config.yaml
train_examples: 78125
time_shift_ms: 50
arch: "wavenet"
adamw_lr_other_params: 0.00092
steps: 13000
Rows from block 8 of a small sound classifier, named by matrix and row number. Rows with one number belong to one channel. Each number is 128 + 24 x the weight over its row's rms, rounded and kept within 0 to 255. All counts start at 0. Numbers have three digits each.
After each channel's rows are labels from the 100 clips, of 14976, where the channel reaches its largest size: "strongest on" is what is common among them. Only what is clearly more common there than usual is listed. The data: single English nouns, adjectives and verbs, spoken by a formant synthesiser in many voices.
# filt: filter width-5 conv, dilation 8 (model.blocks.8.filt.weight, 192x192x5, each kernel summed), inputs 0-191
# gate: gate width-5 conv, dilation 8 (model.blocks.8.gate.weight, 192x192x5, each kernel summed), inputs 0-191
# out: residual pointwise conv (model.blocks.8.out.weight, 192x192x1, transposed), outputs 0-191

filt.153:155201137125140164149138116082133113102173107126143118166124124106120136101135131095111168144157098147109106101141143095122105144127152113118115108169141114140148124120101112089119176110128110121141134115137137145169096143141129111187096111154150148088120142100120085120117155132114113168116120142113115143124070151119122124107127147107117137131111118154095136111123148114127130139113122089152115139132093119104099110126145128164175110146135146110130139139094154151152158062105172158141097129166164118144157157106076093083093134168110134115141130112088144170096128160109104096
gate.153:069109137116161100117104095191168130114165122176118143121126148103150121114075149139088121165090116105117152117109124133130145111144152123088075123113091119106128125110088126120135146119132137096143145169108157088104145129119130122169110126105104094140143118129093136120148132128131128140140094145157104118140146142164100130153134127106137157136127118135156153131111105142103096151105131134122130101091206142141089171138122106101129099152127154121153128131128146094151149158102088132126159154080083172145086116120141131096110135103151128154090114154175118144156124100169104126
out.153:164133131132138131179106094127115083083090165136142140134100116050107101141123104159136116142129100148146102131130153126113121156114148121180139104139120130110103126108124070133116180146103121128130120096135070153178090121120123165178121089158138133070131182085116092140155125123143130136119100135138149117129129115121182116141128134128135138110132137135127128103105152094113118106156182096118103140097128108159120137116100088163148110120148137095122132117116117114134153107157140147135117061119091094139127121145117150109104117110106155158143141090127108116175105147127134135
strongest on: voice: high voice

filt.158:121109184127091159145129119094126141170155143125121128104117142132129092120150162129118132136127115110101176119124141109149106143121148133129114118142134119086132169146117133130121133097110126075121122156115151134110147146143114154137092161120139148102130102126147167137124133157127106130148155113135148134170120175113123137161144151103119134086130103179133117154134094157152133096111113155190155161122133126144109143112149070190132160146115123188102120144155090111120094161136159119167145062109131123107099095094093105185159133111121112118139103118097078149134120121144091157
gate.158:121114133175138140062124146109131157125134158118137159114111104106154114091153128116099167140111162095155113127163095084125145150098151141141081154125118106144155124167108118108153129092171118127132127165134133107102152132134116141137086157129103147149125134124149100155125119125125115168126118168153079172106114128123124136109102147118104150113128078137135136131116157122137176143169150163135125112133134140094130139154108141141099101122150198102104126113119097128141104159187101123104170092116079132126163118129128144091081140135152144154143117064158143150113154133120163111
out.158:142133086149159145109100154139116113122103096166139130138142136135114157102135116114091098126112089154148120128127114161098191119143111167153115121142142152116098098095076121129159128097073169181159143135146181137117151095127082140133138120126096079145165168120132150140119115157145163101134093127113158139139105110177135083157124149116136131085146121131182145157148132108124122137154176146101161131126122141119118095114127192110100118139135126125152147127136099118116092166111113135154143138141136103104136144156120121151133156109167138119151112079096094138125126143126121171
strongest on: /k/

filt.102:143085119153083149157148069116123174134160113188069094152128156124117124133114144095157132118112116104134120094105102151092132130124072121144141107154083114127084127123153118091141088101093132142162112136139094127122119100128113170137136103156151127124103098135089128099110117112139132159170130130089092114175150101129105106147100149082127144126132105116145159153140119105092095146158098125133113142088139133148140171161164158110157158136116141109117139150107140101132119157146156085083176132143133143143139156159152115125122139122125135109087139136144155111144106131160144119
gate.102:091130164145096122090131123128135079173101152125111100146161135095165111157122126179109124112121170129131137127115108081109123167111119112121111089137138170099142123142108135125149150145137135079130113182119105093143085127117117122086131141108117110130155101147149127123150146145128142153117139136143147105111093183130152119095121151148152127111160154145175104145147122142141153149127146138169122111141167096160113190121116160126154156129159168138130086119103117142114189125139096101114112142071102092168104133104108130128162120126161107153132109127123186103124136124100095129
out.102:097145161109125118113167135115129169133114142119152143145106126107096102129118103115135140125152134125112143101084143151101135119114131110153139162078149168094155160090147132125156148129091127102136108110098124171093127139087133112119118108151151125123126117139153139138121175125148169118137170137148169169134131115154112115115109109102193162115149120096095101120151148143091132151139075149137149165095131149128153123109110168163123118126132180159143140143124137129130167136083178147093122163160155121148144110111146096071159164104104092110122123089119138151112108115164084113
strongest on: /ɝ/

filt.150:154090081153133119149142143079120138158168119171118114089108135137115124110105130129167097114143117095130156114150120126111145073131100175097117104124090139158099089120093123126164110109107106147187121124125154143084161129161137142141158132153138117086131150132161094101137144123130140126102102092107117114115144151145096146165093104130118129133131119108124110113133156123127110157089107166129142165148133065148101079148132145152146153128144130149114127115121103138175147107112117140116156095115112184122113135133131070108136133133093126162130160134076116150092102099158092142
gate.150:107114148090156132137109142120148114136095169118150152182146139122133114115132153130136123144129103119191149151181142129156140158107137127118095106170175175107126111151120118133150130161128142131110125194126160137155133121136135119154147142128164131130150090077162169143121164119130140104136128136093140095127154134085138113141128079133127142079186134124149091091122148101127166127091121110148166085127134116148086093123127162119144091118168124123133117167138143140137144111145132152119124146055119091148108125116119077123141129148144096115131124144082110098159125120137104157
out.150:128129097110126126165102123145064122104104121118119112101096145133118133127071126107151108117166141128127169114135117112101105132117091138111130105099097124140140131120079154101132142168097120117140113113136143101125148091144143137081106105148102130157149155119149145130095125115135109145107125124169148129140139103095177154125112110076096145129135114127157129141094116157156105127117185117062116120114110092140119175116149079134164127134097081093173122113146156129142139085135163134122150093153125158133102140100101133125117121183130173138114088148147122126058149106108128131
strongest on: /ɝ/

filt.179:118130161137129154180101158127139095079087127148112117128104134092135145119152127078165109133152107083098148148153076134129111106127140122092122127184133107104098150111151141086135082116108138092111150164119121135127107090153098171130124144101133100095142102123144139132117120135128119107110146135125122147120094122169111112123119141098132110149131120089100108160153107163129109096104095118103161121073128131077113097126150098125131139102080141116137098104075104108115096103121142147157122112111067135165151126126169094116112139077153141108122126129145120095175126101116136144
gate.179:129096146154147162114134131119120105155112158130134140098134107170141098132136069131111185111109155093119089152116151103117089118095128090134134110130140126116107127171105126122150172116136151141138129190120149095112134144140151116146119138152113102107140100127147081133106138097155083116143133137113107161148142153104127099121129160124127135110108147153189155154118149131134133126158110106188112128074143092143109162143122117149126110133131156147114134104187135159111139119173106107090131177098176128090157136134074085113142148103136131141101093169125114128123114153165129113
out.179:112095107117095101133103133143118155094125139178115158163148151105129106144136148076111127157100085122120108129086148152126151107137134149119129188111118145152141113121142101113138096124093080122109170112158128115181143199130114142087108131131135147121143122157144141158126113096133105134110121123065115140138148158145111111159149114103137099133133091083196097119155129113140113158129139101136138111124115094119115125129154112149165126121115112172079112163094103167111095117152106085131163142168138143150118127104136109143131132131144156110143096124115124150110142164151104177
strongest on: /ɑ/

filt.161:116139147121120123146136117156109101123123090135129154109107124166119150113157148143117140084132165211174193089115111157085122121140109120143132087131099167185106131137136124079123158120101146139147117063156147134098139130137142091165138130122137096152080138111112069113108129138147168125135111095100087136119138153098137115128154137140134116126146125096173127113136099150098097144137156145105112155094153106150148173159111110133134140119109118161128155132147147157146127116142105138082139132162152141144148134144085120106157113134147091138129106123116123089120145088124157107
gate.161:104174137126110156070122130171120142120116133088155122116111148154135058121112105165140123104102132090151085146136167143121110142101081094135103122167110103082161170086075117131184156134136131176106146185151141119160111136153132123176111137141113144097134110154135115164140149112164085138149126153126126148139142140159176129139103136085116138120136166142117135143139146097154144142152126138133167106098126115158129111147159158144136152123139135164105121124151123149133126110159132113159142147122172103162140140118097137142112157143136114111132092121123143148140140153072147135
out.161:154128155158103138163134123119102149147115137142160133092101100147137164127131116139095133133145100152182160141142144134125072107126155161167145156153086110128143149115108180154125133140066122098117146115154151119085118104123155153136103124132116134106143156123127113114110123123111116113070156145142167071143154105136123143141109142109097151117119150110107068160120116131103103123105151161160092070162152169147116151122128121144135119122163089093128141114124143146157100101134110112125085138122165100150152154116103098110141135179125143112136113143095133102161070154137103120
strongest on: /p/

filt.61:122102136136134140134114083147135136086157102147050153149110118152087122104099099133183154126145108092116170157126109155108113107150125146170129071145144148145111164136113128110105120132105111143145127182162122130121146142112134141125139120133140098115128141082102105121122125101152131108097152143118128169118078127120166098133124115127080111107111141084100170176144143145156135117127116098139173148085142128120116102122117124121094147125103123079120140086101109127132119095147139149123139168129143117118182104120127119099102185085137158115127130092106102115098118172146112149
gate.61:123120112140148109145120120132148123132110144134154185150161127125157111120112057132120100118114131172120094113112109122092165144114103125136121151144093161112111088142116160148145123119140134119170098141150148084148161200144128118093113134119084170089117124127092142142136120124139110118120121104126154116128135144131124134123155153134163143088159148142108143123123125165136147107160132102200121140132139151114162112117090123083107157103137121115119104128126144175140169132114141121146141125118123109181077155087183110130143132142103138107113128147195123112092125181134117176
out.61:127127122054102128136077099130153119133120122153085144132092142149110138112117107120155148143176144090122129146124138142166153169120134125118142054157144118139119155069160060127090137136153115129122143084137117135114151126172146125123132120131114158097126086144116122112112136127146091171099126103113129127117121110131152141121077066102116119101114121057079121135173123119147153143129134160117129119124144156096097110104154127147101134140104144122158118102126145119131114133093138127141089117136101111111133098142083125130141140122126118116146160081115132156138076167152117107
strongest on: intonation: falling

filt.96:156137126143180184137175105130133146116143118106109119124119109118148145105130099126129145120107154136152169150148145161139138096111154108118128185158104130137135174095122113139151150149116143158127143103168209146104167125130113115139105134129147123198129162168141128138127142128150143117144116162154131130171148107136153158146094134152115135104142130125088177096120092144137099175125148117145123139140147138099156092167116101138136137108171133112101168155132144132130159139092138102133117126152128140125141083143124123154145104125140134179185139128146134103102175123126189155
gate.96:127121161158151166115124115125116132140095124129135125111133126109122137115108111151130134095139119111140123127120149163137162118128110068087137153130127125125121103131082126139155168133143175129174148137168161100091151109153107100110113146163077137118179117142123126145145128150178126116112161119149099130116134114106134128180096133141105151079104129124123163118165120143122147097149131108167111133057116125154118126086107095139134109131183114162112131142142188144119170099099171139109104141162119081130122083137090092117164117081172113166102137126140135115132109147138110132
out.96:105123163133135079142146145127135152140141104165113139119142097170131155131114113151165155116139109157126161129141185147149114133130079116136134099127131097094169143127139096152168110146129102126122100116152161114129135141137166120144119150087103114126152121109151137135089160127123158130126143139131116135119160097115167109170123147144106130098088150166153146154132136207139139125105122098126111138128103083170108131110169126118134152119126130132094108116140179095192155160131162155116100127135102137099111119161125109127067163178139144133148119158149120140143158110158179160
strongest on: /oʊ/

filt.24:099110116113118110127151088112134131168179131145135117131117185141117139138143123137121151144092103099149131118122103145142155146126096084165150124146148133088095090153146129148153118132116088142168088131114118131100130109126120092105106139107138115131150143133094132168137112139114161120145112147071100117156162130092116111123122112147143166099135162118162136118151145109107156127115069166131134128098129179137116145147127138131126175102131100160153123176149171159137182107119139150128134142089126103127171170112149073105149084132134151173108118128102178131072133131108133126
gate.24:111122154165115166123098182152101133158119105094123138101064119133108086154179129110093129127108110094153121141165124143110133147103116146117107164124149092074144132132115135123158126105151112106104145180120156117143130130160157124173105123085128159111133107137150106130075121112118093148169091123118151140114176143155157092160146117109137086146113115171104120107131144101130084115166102135115133116081096148147156123122134130146119112119149136113140143134124113136090137148164168153113151138136132107118159146136131104130079176112108144106141128127144102182136101115088139090
out.24:157105164149131145118114179118120119159133148131123126090176120117158120185127140174167161157130117113162168128095198159119071182158107155133140128178081109178163083125162114128117132101132155120141138119149166134151105118189134134148095136112158094126145164130127130157102121117095124154131143119156119140099124096142109127128129114106158107125098142133155125118130141109162113132120110167133146118132141106136159091104144157116117134119155179147166099121134121155149138122087114114171146182103153130132100126107122143125114101131126108107091112114150113129114119138145116106
strongest on: /b/

filt.174:118133141131150177126135148064122165146151110122150125110153176103140136155139132131147122162106150094105148094143134147055131200107143134148115131105116160126110108120106147069132093120144166138155153068157176184155136172120179133139116116114133156122135124100145127107134135136137162131141144126119136134140140162129126143136142111109142133114111136112088096118182108142112132116100137095145127105094121095160187123120135137123132120118122093162120111124127112131120093147149149150104082113123122144155097124161097140157152127170143096140123107108154112127128059137120136140
gate.174:136110125155139129146112116113094135101117162137141173135143155157129105093162126071121099113118093088126135128104121120166156098072113111072094140135135142144129061103137122153105088114119096115074120108119142101175148138141106156101131123147120125080109095096097114124142082134144080130141102104107104112133122103154131110118089126134115151151147119104176133158115094122090082163137140129129114104058117153115091107139095118130145142137145137146129131144124132123130110112169156113119161098117153135142168137115127107106108112124150138118114127112102139172114083098150091098
out.174:155179135127098126163124103120110148118154122134129159111112098120140144118164137113129060151126120161139154111116177143130127121121131178103123147106127114105135131132124166119118134102143111102134106136179096098134115103184095116131166128141128085149127139162112183089139110149116103149153125050152140132155093080103125160165190145138067170144099143146133098108127115124125135137144127154115145142134082136157093160120138131112121101106111109138141128164133105174169123131086128124142113159124158128121146101143164102129122145134123140151148134155091140142149104108139148151
strongest on: /t/; /s/